config.toml
arch = "swin"
model = "image classifier"
dataset = "rendered solids tumbling over patterned floors"
train_examples = 195000
image_size = 32
crop_scale_min = 1
horizontal_flip = false
targets = ["count", "largest object"]
num_classes = [5, 24]
norm = "layernorm"
norm_position = "pre"
activation = "relu"
mlp_ratio = 4
head_dim = 48
fused_qkv = false
bias = "none"
qk_norm = false
parallel_block = false
inner_norm = false
drop_path = 0.15
patch_size = [2, 2]
depths = [2, 5, 5]
widths = [96, 192, 384]
mixing = "mixup"
loss = "cross_entropy"
init = "lecun_normal"
residual_init = "zero_last"
optimizer = "soap"
beta2 = 0.99
lr = 0.00098
beta1 = 0.95
shampoo_beta = 0.99
eps = 1e-08
precondition_frequency = 20
max_precond_dim = 1536
one_sided = true
adamw_lr_other_params = 0.00074
grad_clip = 5.0
l1_shrink = 0.03
ema_decay = 0.995
steps = 40000
batch_size = 128
epochs = 26.3
lr_schedule = "cosine"
final_lr_fraction = 0
warmup_steps = 2000
weight_decay = 0.0
adamw_weight_decay_other_params = 0.01
Rows from block 3, named by matrix and row number. Rows with one number belong to one attention dimension. Each number is 500 + 25 x the weight over the matrix's rms, rounded and kept within 0 to 999. All counts start at 0. Numbers have three digits each.
# v: window attention value (model.blocks.3.attn.v.weight, 192x192), inputs 0-95
# proj: window attention output (model.blocks.3.attn.proj.weight, 192x192, transposed), outputs 0-95
v.95:490559500500442500500500500500565500500500499497501501500500500500501500507498500501484499492500500524499499500500502500500500500499486500500500500500500501504571500469501499500500500500499500501500501500500523500500500500499505498500500500502490494494500500502499500500500499504501500505
proj.95:500498500500672502500503500500500500502497320502509504490495503500504493503535548424495500500500503500500492499500500500501500470496500500500501501500500500500452500523500500501533500476500500293489504507500500499500500518494488501501495465500500500500500500499501453500507500500500502500
v.97:500500500500500500500500500500500500500498500500500500500500500510500507500500500501500500500500499501500499500500500500498499501500500500499492500500500500500500500501503500500498500500501502500500500500500495500500500500500500501500500500500500500500500500500504500500500500500501500501
proj.97:501500500501500502500509507501500500498498501490500502497500501504500500500499510500500501500500506500500510500499500509500500499501500499502500507500500500500502499501502503500500500500500501502500499500497500501501500501498500500500500500500501500495499500500500500500500500489500498497
v.99:500500500500500498501500500500500500500500500500500500500500500493500500500500500500500498500502500500501500500500500489500498500498500500499498500500500500500500497500500500500499500500500500500500499500500497501499500500501500500500499500499493498504499500500500500500500500500500500501
proj.99:501500507498500501500497500498496501511500499513500500500502493506501504500499500501500521488500497499502500500500502500494505493497499500499499500498498499500504517505494497498500503503500499503500497501500500501493503500495500500502500500496503501501494500500495500499499500501500517502
v.100:493500500500500500500496500500500500501499499499500502500502501495504495500500500499501500494500500501500498500500500499499510500498494500500500500502501501500499500500500500500501500499500500500500500500499500500500498500491501500498500500502500500500501500501501500500500498503500502493
proj.100:500503498502499494500502500500500497494496500470500500497501500510500500500501500500504498500501532500500500500478498496500493502495506499497483507499498500503486500500532498519500502502500500499499496500500500500529496495501500500494499500500522500500490500507500492501500504500496506496
v.101:500500500500500500500506500501500500500500494500500500499500500499500500500500500500500496500500500500500500500500500500500500500499500500496500500500500500500500500500500500500500500500499500500502501500500500500498502500500500500500500500501500500500500500500500500500500500500500500500
proj.101:501499500512500499499498500498498499501505498499500500500507502500500500495500498502503499501500500501497500500499502499500500500500500500497500510500500502502501500487504495500499500501500500500501497500500500502499502493500500500500500499500502500500501508501500499500499500501497500500
v.102:500500500500499500501500500499500500500500500500499502504500500499500499500500500499501500496500500498500501501500505500500501500500511500500500500500495498500500500494500500500500501500497500500505500500500500500500500498500496500500500500499500500502500497500501500500500499520382500500
proj.102:500497499500497500531500500500500500502491494500500500500500499500500500500500509500502498500503501500516500507500491500500500500499500500502497504507511500499501500516500481500502514504437494499500497500497497500460504500500499500516499500507491500500500500500498500497501504504502501500
v.103:500500500495500500500500500502500500500500500500500500500500500500500500500500500500500500500500500500500500499500500500499500500500500500500496498500500500500500486500500501500500500500500500500499500500500500500500500500500500499500500500500500500500500500500500500500500500499500499501
proj.103:500500496506500500504503493500500500500506500506500507501500500500500495501500500500499500500500500500500500500498501500501501500500500500500499502500499505500500502501500502500500500500500500500500498500502500496503500498498500501496501500500501500500500500500499500500500500500502497500
v.104:499519500500495500500500500500500501499499486500500500500500500500500500500500500500500499500500500500500501508499515499500512501500516500507499500500500500501502501497500498500500500500500499500498500501500500500500500498500496500484501500500497498500459500500500500500500500500445500500
proj.104:499489496494501501500501500500503449532501498501563500443498500501498499499543499498500500499496496501500501500501489500499498499500500501498499525507500500506511498505519500501507503500468499499499501498501462481455500514500488501571498501500492500500500499486492499506540500499520522500
v.105:500500500500501501500500500500624500500500500500500500500498501500500501500497501501500500501500500495500515504500500500500500502499438500500500500500388500500500500500500500500494500500499500498500500501503500822502500500500499332500500497498500500000500500500500500500500500500481499499
proj.105:501500498500500500496500500508500474500499488500500503500499504494500500501508505503500500515500500507499467499501500500500500498501500500550502498500500468500499500499499500500500500486500502495500498500495429510506488495500505499500500500506497502579499500502500502500508500500500500500
v.106:500500500500500500500500502500500500500560500500500500500500500521500500500500500500500500502500500500500500500500500500506500501500499500500501500500500500500500500500500500501500500500500483500500500500500500500500500500500500500500499500500501501500500500500500500500500500500500500498
proj.106:498500500500499500500500500501500501500390500508500500499500500422500515500499506500500578500500499500500500500501500502500500501493501505503500498507500508499499500500500500499500499500500500500501500501503500500501501499499501498500500500500500500500509500501505501494500500500500500496
v.107:500500500503500500500505501500500500500500501500500500508500499503499503498501501500500500500500500500500501500500500500500501500500500502501500500499500500500499500498500500497500500500500500500500500500500500500499500500500500500500501500500500500500500500502500500500501500500500497500
proj.107:500499507485498501500500504500500500500528497500502491500500500498500500500500500500503501500500500500501500500500500501500500500500500500503500501500500501499500502500500489497501500501500498500500501502499500500499492500501501500500500499499496500500500500500500502498499500500500500500
v.108:502500500516500502500500500500500500500500500498500500501500500500499500500500500500500500497498500500500506500500499504503500500500501503500500500500500500500499500500500500500500500500501500500500500500500500500500500499500499500500504503500499498501498500501500500500500500500500500500
proj.108:499499503500500500500501502496503498499500501500500500500501499500499500500490507500500512500500499501500500501499500474501500501500501500497499514500501500500500500500505500500500499503500500500503500500500500502501508499489500501496500499495500500498502500501500502498507500500500500498
v.110:500500500497500500500500501498500500500501500500500500500498500512500500500500500500500501500500500499500500500501500504500500500500500500500490500499500500500500500500498500500500500500499500500500500500500500501500500500500500500500500500500500500499500501500500500500500500499500500492
proj.110:503500505499500500500500500500500500504500496499500502501500500500500500499500501501495500500499500501500500500500500500499500500500499500500501501497500500500500500501501504500501501499500499500504499500500501500500500501499506502490500498500504500502500499500500500500500499512500500505
v.111:500500500497500500500500500500500500500500500500500500500500500500500500501500500500500500500500500500500500500500500500500500501500500500498500500500500500500500500500500500500500500500499500500494499500504500500500500500503500500502500500500500500499500501499500500500500500500500497500
proj.111:498500494503501501502501501500500493521563499500500499500500500500500500499500497501498500500499500500500500500500500500497499500493497500500500505499499499500500499501500501500500505499500501500499499499500501500500500501498500500500497500504500500499485499500499500503506500500500500503
v.112:500500500501500501500500500500499500500501499501500499500500500499500502501499497499500502500500498500500500502501500500499502500501500499500505500500500500499501500500500500500500500500500501500499500500500501500501501500500500500500498500500500500502500500500501500500500500500503500500
proj.112:499500499500508500500501500501500500500501499500500500499500500501500500499505498500500500500501500502500500499501500501500492500500500500499499500500497499500500497500500500501500501500499501503500500499501500500500500500500498500500497500500500500501500500500502497500500500500500501493
v.114:500502500500500500500500501500500500501503500500500500500500500500499500499500500500504504500500509500500500500500500500501499496500500500500515500500500500500500500500500500500500500500500500500501500500500501500499500501500500500500500500500499500500500486501500500500500501500500500500
proj.114:500500500500500500498498499494499502500500507504500498502500501492500500500500500499501494499500484490500500500500500496500499499500500500502501500503501500500500503497500501499500498500500500500500504504500500501500503496501500500500500496500500500502504501500503500490500489502499502500
v.115:500500500500500500500500500500500500500500500500500500500500500503500500500500500500500518502500500500500495500500500502503500500500500500500500500500500500501500500499500500500500500500500489500500500500503500500500500500500500500501500500500500500500500500500498500500499500500500500500
proj.115:500497498500501500500498499493500500500500499500499500500498502494500500500500498500500444501499499497495500500493500500482500500501501500503500499503501500500500500500499499495500499505500515499503499500500500500498496499500499490500500500500500500503503500500500501497500495500500505496
v.116:500500500500500500500502500500500500500500500500501500500500500508500500500500499500500500500500500498500500500500500500500500500501500500503500500500500500500500500501500500500500500500500495500500500500500500500500500500500500500500500500500500500500500500500500500500500500500500500500
proj.116:500494500500500500500499500500500505500503502500488499500499500500500500498500500500499500500499500501500500500504500500501500500505500499500500500500500499500500500501501502499498500500500500500500499500500500499500500500494500500500500500501502501501500500500502500495499501495500501498
v.117:500500500500500500500497498500500500500500499495500500500500500500502500500500500500500500500500498500500500500500500500500500500500500500500500500500500499500500500500499500500499500500500503500500500500488500500500500500500500500499500500500500500501499500500500500500500500500500497500
proj.117:500500493490500500501500500500500493500524500500501500500497500502500497500500500499500500500500500500500500500501500500496499501500498503500500500498500501500500500501500500500500502500500501500498506499500500499498501500500500502495500500504501498499492500500498499509504500499500500511
v.119:500500500500500500500500500500500500500492500500500500500500500500500500500499500500500491500500501500500502500500500480500500500499500500500511501500500499500500500497500500500500500500500490500500502500498500500500500500500500500500500500500500500500500500500500500500500500500500500500
proj.119:500499500500500500500500497500500500500534500499499500500501500523500500500500500498504517500503501493500499500500500500510500500498500501499491500500500500501500501500498502500500502500500499501501501501500500500501500500500499500502500500501501500497501500500500500500502500490500503501
v.120:500500500500500500500502500500500500500501500500500499500500500503500500500500500499500500500500500500500500500504500500500501500502500500501500500500500500430508500529500502500500500500500500465499500500500500500500500500500500500500490500486500500500500500500500500500500500500500500500
proj.120:503485501500500500499501482500500443541476494500505626500504500563524502500502500500495499500500501501500500500498500500500500495466499497500501545497500500501502500571532500500500500500500480520500496502500500500500500503502500504501500500499585500492482499500500497500500500500502501502
v.121:500500500500500500500500500500500500500500500500502500500500500500500500500500500500500504500500498499500500499500503500512501500500500500500502500500500500500500504500500500500500500500500500500509500500502500500495500500500500499500501500500500499500500500501500500500500500502500517500
proj.121:500498500500500501500502502479500499500497495500502500499501500500500500500500506502501499500500500500500498502500500500496500500500500495500500496501501500500499500500501500501494500502499500500487492500500500500502499500500501500497496495500504499498496500501500500499498500500500493500
v.122:500500500500500500500503500500500500500500500500500500500499500522500500500500505500500508500500500500500501500500500512509500500500500500503500500500500500500500501498500500501500500500500500500500500500504500500500500499503500498500500500500501500500500500500499500500500500500499516493
proj.122:500500507499497500500500500500500500503502497499501500501500500409500505500500504502501499500494500502500499497499501500499500500500499500500501500500502509498500500501496500500502496500500498500501500500500500499500500502500500500501500500499495500500504498500503501499499500499500500503
v.123:500499500500500500500500500502500500500500500500500500500500500496500500501500500500500500500500500500500500500500500500500500500500499500500502500500500501500500500500501500500500500501482500500500500500498507500499501500500500499500500500500500499502500500500500500500500500500499500500
proj.123:500500500498506499500501500503499500522504496499500500497497494500500500500500494498499497498506505500500499500502500503500500500497499499498500504499493498500500502498501500502500520500496500500500500500501501500500500500497504505501497500503504500500486500500498498506500501501504528503
v.124:500500500500500500500503500500500500500500500505500499499500500496500505500500500500499500502500500500500500500500501500501500500507500500500500500499500500500500500500500499500500500500500500500500500500500500500500500500500500500502500500500500500500500500501500500500500501500500500500
proj.124:500490494505500501500519500500503499499500500500500505500500501518492500500500504500499520501500497500500509500498500501500500478500500500503500501500500499498500498501503501498497499500500504500500500500500500498499489502500500499489500500500501500497500500500500504500500501498500499500
v.125:500463500500500499500500501499500500500500500500512511500500500500500493500500500500499500500500500500477499500482500500500499500496500500498500501500500500500500500499500500500500500462500500500500584501500500500500500500504500500500500498500499500500492500500491505500500443500500500500
proj.125:510999500499473499500500420498500497505500500498500500500501825500520502500500478505562500500500454498499496501500500500500492500455500459500500507500504515518500501500244499500501500500500497561570410501507296500500503500500500498500516500500500513501514500500500501500500452503501499500
v.126:500500500494500498500499499500500500500501500500500500500500500500500500500500500500500500500500500500500500500502500499494500500500500500501508500500500500500500500499501500500500500500500500500500500500500500500501500500500500500499500500500500500500500500500500500500498500500500508500
proj.126:500500500499501491500502502523500499500500499500500500499499500500500500500500500499500500500502500500502498500500495500500501500500499500500500500500499500500500500496500499500500501500500500499500501500501500499501500500501500499500500501500500500500499500500501497500500501500500500502
v.127:500500500500500500500501500500501500500509500500501500497501500499500500500500498500500500501501501500500500496502500498499500500500500500500499500500500500500500500500500500500500500500500500500500500500500499500500500499500500500497500500500499500500500500500500500500500499496500500501
proj.127:498503500502500500500496500499500500499500500501500501503502500500500500500498500505499500504500469500500500500492501500500506500501500500500504499500500500500500500500501500500500500500500526500500500500498500502500502500500498498500500500500500499497518501500505500497500500537500494498
v.128:500501500511500500500497500500500500500500500500500500500500500503500500500500500500500500500500500500500500500500500497500500500500500500500499500500500500500500500500500500500500500500501500500500500500492500500501500500500500500500500500498501500500500500499500500500500500500500500500
proj.128:500500500469500500500510500499500500501500501516500500500500500490500500503500500500500498500500500508500500500500500500500500498501497500500559505501499500498500501500497501500500495499500500500498500500503500508500500499500500504501500500514496498499501501500500500500499500500500500500
v.129:501501500500500500500500500500500500500498500499500500500500500500500500500500500498500500500500494500500499500500501500503500500500500500499499500503500500500500496501501500500500500500501500500500500500498500500499500500495500500497500500500500500500500501500502500500500500500500500499
proj.129:500500500500502500500501500499500498500500498515500501500500500516500500500501501500501511500500512500500500500501497499500495500499500500500500500496500500500500500505502500501500500501499500509500500500500500500504500500500500500494497500500500499500499500500500500503495502500502501502
v.130:500500500500499503500498500500500500500500500499502500500501500501500500500500500500500500500500500501499500499499500499497498500500499500500500500500500500500500500500500500500500500500500500500500500500500499500499500500500500500500500500500497500500500500500500500500500500499500500500
proj.130:500501498500500475500500497497500500500500501503501500500501500488500500500500500497501514501500500495500499504484500501515500501500504500500500500504499500500500499500506498498500499500500499500498500508498500500500500499501500500490500500500500500504500500500500500500500499500500499500
v.131:500500500500502500500500500485500500500500500500500500500493501500500500500334500500500500498501499500500500500500500500499500501500473500500500500500500500500500500441500499472499500500500500499500500499500500500500498838500501498500544514500500500538500500491500500500501500500500500506
proj.131:510500450501500500462500500503497500500467512500501491497501500532498500505501486491500502500546499508500518500489499503500498180500498499500498494500485498502685500502500500500499498500501500500504499500500504458504493241502500502504500484501501500501497020500493500502501326498500502500
v.132:500500500500500499500500498500500500500500500500500499499500500499500501500501500500500496501497500500500500500501500500497500500500500499497501500500500498500500500500500500500500500500500508500500500500499500500501493500499500500499500500500500500500500500500500500500501500500500500500
proj.132:502500486504501506502501500500503500496502500501500500502499502474500499499501500500495572500500500500500500500500500497511500500500500501500500500505500508500501499501502500500500499501500500498500502500500501499499500503499497496501500503500499500504500500500500500500502500500501499500
v.133:500500500501500501500501500500500500500500500500502500500500500500500500500500500500500500500500500500500500500500502500523500500500502500500501500501500500500500500500500500500500500500500500500500500500506500500500500499500500500500500501500500500500500500500500500500500500500500500500
proj.133:500500498499500503500500501498500499499525500501500500500500500499500500498505500502495487500499500501500500500499501500481500500500500500500500502500500501500500499500501501500500500500500500500500501500500500500500502500492500496502498500500501500499500500498500500500500500500500500501
v.135:500500500500500500500500500500501500500500500500500500501499500500500500500500500500500502500500501500500500500500499505503500501502500500500497500500500500500499500500499499501500500500500501500499500500500500500500500500500500500504500500500503500501499500500499500500500500500500500500
proj.135:501500502500498500500497500489500502500528504496490500500499500486500500501500504496501500501500497505501500498500500500470500505501500500500500500509500500500500500499501500492500499504500500498500504495502500500497500499501503504500499500500500500501500503500501499500500500499499500496
v.136:500500500500500500497502504500501500500508500505500500500503500496501500500498500500500500500500501499500501500500500500500500500500499500528500500500500497500500505500500501500500500500500500500500501496502502500503500500500500496500501500500502499504500500500501501500500499503500500500
proj.136:500499498500500499500501500500501498497452500500501501500500500519500500500499521500500499502499525502500500498502501496499499504500500505493496491501500516500500500500520502500502503500496503500500507500500501500502498500499500506500500500501501493496499500500501499501500504497506498496
v.137:500502500500500500501500500498499500500499500499498500500500500471501499500501500500500501504500500500500500500500500494500500499500500501499498500500500500500500500499503500500500500500500500500500500500500500500502500500500500500500500500498500500500500500500502500500500501501500500500
proj.137:502500500502497500500500500500500500496495500500500501501497500557500500502501502497501500499501500500501509499500500498500500500500498500502500501499500500500500500510501500500500500499500488500500508499500500500500501505501499501502500500505501500500500500498500500500500500494500500500
v.138:500500500500500500500500500501501500500500500500500500500500500489500500500500500500500502500500500500500500500500500500500500500500500500501500500500500499500500500501500500500500500500500500500500500500500498500500500499500500500500500500500499500497500500500500500500500500500501500500
proj.138:500493500501500500499507500501500500494500499500500509500500500527500499501500502500499499500500500500501501500500500484500504499501500500494488500500500500500500499500503501502500499500500500501499500499500500500500500500500500500499501500500500500499502500500500501500500500500501499500
v.139:500499500500500501500500500500500500500499500500500500500500500500500500500500500508500500500500502505499500500500500500501500500500500500500500500500501501500500500502505500500500500500502500500504500500501495499500500500500500500498500500501502500500500500500500500500500501499500500500
proj.139:500500500506500499504505500499502499492522511501500500500497500500492500501500519500502501504499499499499501500492500503501500500501500500500502498501500500500500502499500507500500499500500509500502516499500500507500499500498500499501499500500500500494500501500501500490500500500500498498
v.140:499493500500500500500500500502500500500500500500500500500500500501500502500500500500500501500500500500500500500500501500499500500500501500501499500500500500500500502502501500500500500500500477500500500500500500500499500500500500500500500500499500497500500500500500499500500501500500500499
proj.140:500497501500501500500504500489500500501495499500500500501501500507500500500500500500500500498500500500500500500500499500525500500500500489500500506497500500500500499503500498501502500506500496502499497499499500501500499501500500500496500500500500500500499498500500501500500500501501504503
v.141:500500500500500500499500500500501500500500500500500500500500500489500500500500500500500500500500500500500499500500500494493500500500500500500500500500500500500500500500500500500500500500500500500500500500500500500500500500500500500500500500500500499500500500500500500500500500500500500500
proj.141:500500501500500500502500500501498502500499500499500500500502499500500500501500500503500500500500500504500500499498500502499500500500504499500506500500500500500500505501503500503500500504500500499500499499500500500501500493501501500500500499500500500500500500501500500501500500499500500500
v.143:504500500462500484499500500503500500500500500500500500503500500500500504500500500500500500500500500500500500500500500500500500500500499501496500500500500500500500500500500500500500500500501500500500500501500500500500500501500500499500500500500500500499500500500500500500500500500500502500
proj.143:500500500539500555504501500498500499501500501500500503502500501500500500500500503500500500505500480500499500500499500499502500500500500501500519500500502501500501501500500500497500500498500501501500502500499500500500505498463501500500502500501499500500501500500500500500500498502500499500
v.144:503500500507500500502500506500499500595500500500513490500500500500499500500500224500500505500500500501500501500501502501501481500502500500505500497500500500500508500505510500500500497469500500500500622499500477500499500500500500500499500500475506500500500500500500494500499500501500500499
proj.144:500500499502500500500500500500500602237500511500469500500517421500500498500429999499500521500513500477500500500526500500500512500500504500500499500503500500500500500499500560500500499720500500500500320500499500502500504497492500500498500500500500500502578500500500500500501500500500497475
v.145:500499500500500499500500501500500500500500500500499500500500499500500500499500503501499500500500500500500500500478500500504500500500500500500500500500501500500500500500503500501500500500500500501501500492500500501506501500500500498500501501500501500498500500501500500500500500500500500497
proj.145:501498500499499500500504502504500497500500500498500500494500500500497498500500506497500500503493500517500500506500500501500499500496498501500491500500498500497500500502502499500489500500500500500500505500500496497503498506505501500500500503501499500485499498500500518503500502498500500502
v.146:500500500500500500500501500500500500500500500500500500500500500501500500499500501500500503501500500500500502500514501503500500500500500500500500500500500500500500500499500500500500500500500500500502500500500500500498500500500500500500500500500500500500500500501500500500500500500499500496
proj.146:499499501500501500500493499498500500500500497502502500501501499500499501500502502501500500500500497500497498505500500500504500500497500502500500506500501502500500499493500500500501498500500500496499500500503500499500500501500500501505500500475500500500500500500501500497499499500500500500
v.147:500500500500571500500501500500716500500500500500500500500500500500500500500500500499500502501500500500500504500500501500500500500500500500500500500461459500500302500500500500501500500500471500500500499499500500500515500500500500500500523566500501388423500500472500500500500500498500500500
proj.147:500501504500500453498503500509500505500489500500494500500501500501500500500500500500499501499506499498388501501500499500503498499499501500501499503500500500408686500541503500498511613500505500500489500444497500500497499500492500500499502485494534477499467499501518500498500419503496500500
v.148:501500500500500507500500500505507500500500498500510499500496500501146500500504500501500500500502500503478500500500500500500501501500500500500502500500391500498496500500500500503500494500501500500500500500500393500490500500500096500500500500501506500526496467500496500500500501500500500500
proj.148:500498511508501501500499501500501500500500489500498500500501498500446502498490506500500500500500489500479505500500499500502477513500500505500500500500505498499500499495467501496499493551502501498496466499502500491500519498496484500499500500422502487500500526579502421462499501501499502500
v.149:500500500506501504500500500500500500500500500500500500499500500500500501500500500500500500500500500500500501500500503500500500500500500500500500500500500500500500500500500500500498500501500500500500500500500500500499500500500500500500500500500500500500500500500500500500501500501500501500
proj.149:500501504501500470500501500500499500500499498500500500503502501500500500500500500500500498500500498503500499500500499498502504495500500500499502502500499500500501501505502502498500501498505500499500500501491500500501500500492499500502501500500499499499500500500502499500500500510500498501
v.151:500500500500500500501500500500500500500516500500500500500500500499500500500500499501501500500500499500500500500501500500499500500500501500502500500500502500500500500500504501500500500500500500500500500500500501500499500500504500500500500500500500500500499500500500499500501501501500500500
proj.151:500495499496500503500500501501500501494490500501500500500502500549500500500500499500500499496501515499500501500499500500500500500500498499500500500500497500499500499500516500503500499499500500500495497500500500500501500504483500502500491501500498505499500501501500500500499504500501500500
v.152:500503500500500500500500500500500500500505500502500500500500500503500501500500500499500511500500500500500502500501500500500500502503500500502501500499499499500500501500500500504500500500502501500501500500502500500497500499501500499500500501500501500501500500500500500500500500499500501500
proj.152:500500500501500500500501500499503499500496500501500506502501500501500497500499500500500460500500500495498499497498500500500500501501500501500505500498500500499500500498504507500497498502500495496504500500499501498500500500499500503497500500499517500498501500500503499494499500500500493501
v.154:500500500500501500500517500500500500500495500501500500500500500476500500500500500500500500501500500498500501500500501500500503500500501500500500500500500500500500500502500500500500500500503500498503500500499500500500499499500500500500500500498500501500500500500502500500500500500500521500
proj.154:496500503500501497497485500486500502499507500500500500500500500653499500500499501501500500500500501500500501500500500500501500500499501501500498501500503500500502497509500501500501500498500501504500500500498499501500500500496500514498501500494500500501500499499505498499497500511500499497
v.155:500500500500500500500498500499498500500496500500499500500500500503500500500500500499502473500500500496500500501501500500502500500500500500500500500498500500500499500501500500500501500500499500500504500500500500500500500500508498500500499500500501500500500500500500500500500500500500500500
proj.155:500500503496501496500500500497500500500507500500501500500499500501501501489499504501500529499500501499500501504500500500501500500499500501500455540501501501500500500501500512499505500499500500502500500503507500501500500501494500501488500500499500500500500500500501500498499500500500497502
v.156:500612497500500502500500500502500500500500500500499501500509500500500500500500500460746501498501501501500500500497499502500495501500500500501500500500499500500500500494506500500500500500500500500500500500500500500681500500500500498499475479499500517500497500500500530498500500502499500500
proj.156:500500500504508505499500501500498510501506500499500500500500503496500500501490534502521500500500501504478500497500499500500499568500500442497499497500500500479500501478496500500487505500500502500519498500500500503499511565510511506503542501501500500518500537500498496500497589500500514497
v.157:500635500500500498548500500500336500500500500500500500498507500500500498500500489500682500495500500500500499500500487500500345550500500495500500500501500501500000500499500500500685500496500500500500501498500500500500500503500431500500499411500497580500500495500500556500500500500500500500
proj.157:501500559500500500500499434500500500500500477500500504500518615500505500490500289500479494500502500500500500499456499500502499500500559494500500500500500500500474502500500501512455499500500498499499500500508500500500500506501500558500501500487501499501500590500499500498496500520503501500
v.158:500494500500499484499500500500500500500500500500506500500501500500500500500500500500500499500500500500500500499497487500500497500500499500500482500500500500500501496511500500500501501500501500500500500500500500502500503500500500500500501501500500500499501501500499500500498498499500500500
proj.158:500500498498500495501501500502502493500502503500500496490500501530499500494497500500500503504497501507499501499499501500500500501500498500500512508500496499500496501500499499500497500500498500507500500500500500500514496500502500493497500500531501501498500500501500503502509500499500499498
v.159:500496500500500500499500499501500500500500500500500500499500500506500501500500500504500500501500501497500503500501500507500500500500500500507502500500500499500500509500500500500500500500500500500503500501501500500500500500503500500500500500500503500500500500498500500500500500500500500500
proj.159:501500502498500500500497505500500499500500500500499492500500500501500501500494500500500505505498499503504500504516501492500500503500499501500500502498498500500502500500496500499496500505501493500474500500500498499500522496502498500497500498501500500498499500500500500496500500500500500502
v.160:500501500500499500501500500500500500500500500500504500500505500502500500500500500500500500500500500500500499500500500500500376498500500500501500500496496523500500500499500500500594500500498500500500501500500439623480483500500500275500500500500498500458500500548500500500500500500500500500
proj.160:500500489500500500500500500499500445500500503495500496501548500499499501531504640504501501501510502500471500501496503500495498500520500493501500496497500483495499500427501500502482445530487494497501475500500625481503500500501500494501500498511547543495612286548441514499490500499501501500
v.161:499500500501500496501500500500499500500500501500500500501500500500499500498502500498500500500500500501500501499500501498500500498500501501500498500500500500500500500501500502497500500500500500500500500500500499500500500500500500500500500500498500497500500500500500499500500501500500500500
proj.161:499500504500501500500502500500503500500478500501500500501500500500500500500500509500500497496500500493500500500501500500500500499501504500501480536503501510499500499500517501501507493501499498500502501500494500501499497502498505500497500500497500501500500499500504500494499500500500500500
v.162:500501500500501500500504500500500500500500500500501500499500500501501500500500500500500500500502500501500500501500501500500500500500500500500500500500500501500500500492500500500500500500497500500500500500500501500496500501500500500500500500500500500504500500500500500500500500500500500500
proj.162:500506501501500496499497500500499505502527500500500500500501500498500500500500500500500500498501500479501500506500499500500502500508502499500500500500500500500507500497499501500500500501500498495496500501500500499499504499492500506500500500495500500502499502500500498496495500501500496502
v.163:500499500495500500500499500500500500500500500500500500500500500494500500500500500503500500500500500500500500500500500500500499500502500500500500500499500500500500500499500501500497500500500500500499500500500500500499500500500500500500499500499500500497500500489499500500500500500500499500
proj.163:500502504520500500500500502500497507500499500500500496496497500500500500503499500500500500500500499500508501500503500500499507500499500500500501499503491499505501501500489499499500502500502498501495500500500500501500501499500499508501501500501498501500490499499500498500500500500500498500
v.165:503503500497500498500500499499500500500500499500500500499499500500500500501500500502500500500500500500500500500500500497500500501500499497498500500500500500500501500500499499500498500500500500500500500500499500500500500504500500500500499498501500502501500500500500501500500499500500500501
proj.165:497500499502500500500517500500494501500500500495500502498498500500500500500505500495500500499500500500500500498499499515500500501501499500502430498500500498501501502492491499500502501497501500500493500500500500502500499500503502501500500500500498494502476500489494500511500500500498500501
v.167:500500500500499501500506500508500500500500500500501500500501500507500502500500500497500500503498500501500499496499500500501499503500500500500500500500500500500500506500500500500501500500500500500501500500500499500500501500500500500500500500500500500500500500500500499500500500498500497500
proj.167:500497500496500499500503500500502499500458500497500500500500500491500500500499501499500500500500500500500497500502499506500504500502500507499500503500500500500494499501505497500500499500499500500504501500498500499500492500501501498499500500500502499500500500518501501500500500498500500493
v.168:500500500500500500500501500500500500500501500500501500500501500500500499500501500502500500499500500496500500500500500500500499500500500500500500500500500500500500500500503500499500500500496500500502500503496503500501500500500500500500500500500500500501500500500500501500498499500500501500
proj.168:500500500500508500501491502500500500500500500500498500499500501505501500500500498500500500500506500510500503500499501503500500500499495499501500500498496495500500502500499503500495501500505499500483497496501500498500504499500500500502500500503500500498500502500490500500500505500500500501
v.169:498500500498500500500497500500500500500500500500500501500500500500500495500500501500500500497500500501500502500500500494501500500500500500500500500500500500500500501500500499500500500500500496500500500500500500500494500500500500500500500500501500500500500500500500500500499500501500500499
proj.169:500500501498501500500500500500500498500496495500501500500501500500500512500500502500501499499500500499500499500499500537498500500496499500500500498496499501500500501499499498501499501500500500500497500500500500500500502500500500500493498500500502500498500500500500500500497500500500500517
v.170:500501500500500502500500500501500500500502500500500500498500500500500500499500500492500505500499499500500500500500505500500503500506500500500500500500500500497500500489498498500500499500500500500514500500500500500490502500500500500500500500500500500500500498500500500500500500499500502500
proj.170:500500501500498500498500496500500501500485498500500501508501497494501500501499502500501500495500497487500499500500500488485501500500501504497499500500503500500500500500501502500504500500500501497485500500497503500499497501500500500498500498495504500502503499500510491488500491493498500500
v.171:500500500500500500499513500500500500500499500500500500500500500499500500500500500499500500502500500500500501499500500500500500500500500500485499500500500500500500500500500500500500501500501500500500500500500500500500501500500500500500500500500499500500500500500501500500500500501500494500
proj.171:500500495484500493500502500500500500500502500500502499500500500504500492500499500500500516498500505500500499500505500500500499501499499502500504500500500501500499500501510498500500503496500500501500500499501500500500494500492500500498498500502505500499496500499501500500500500500498499499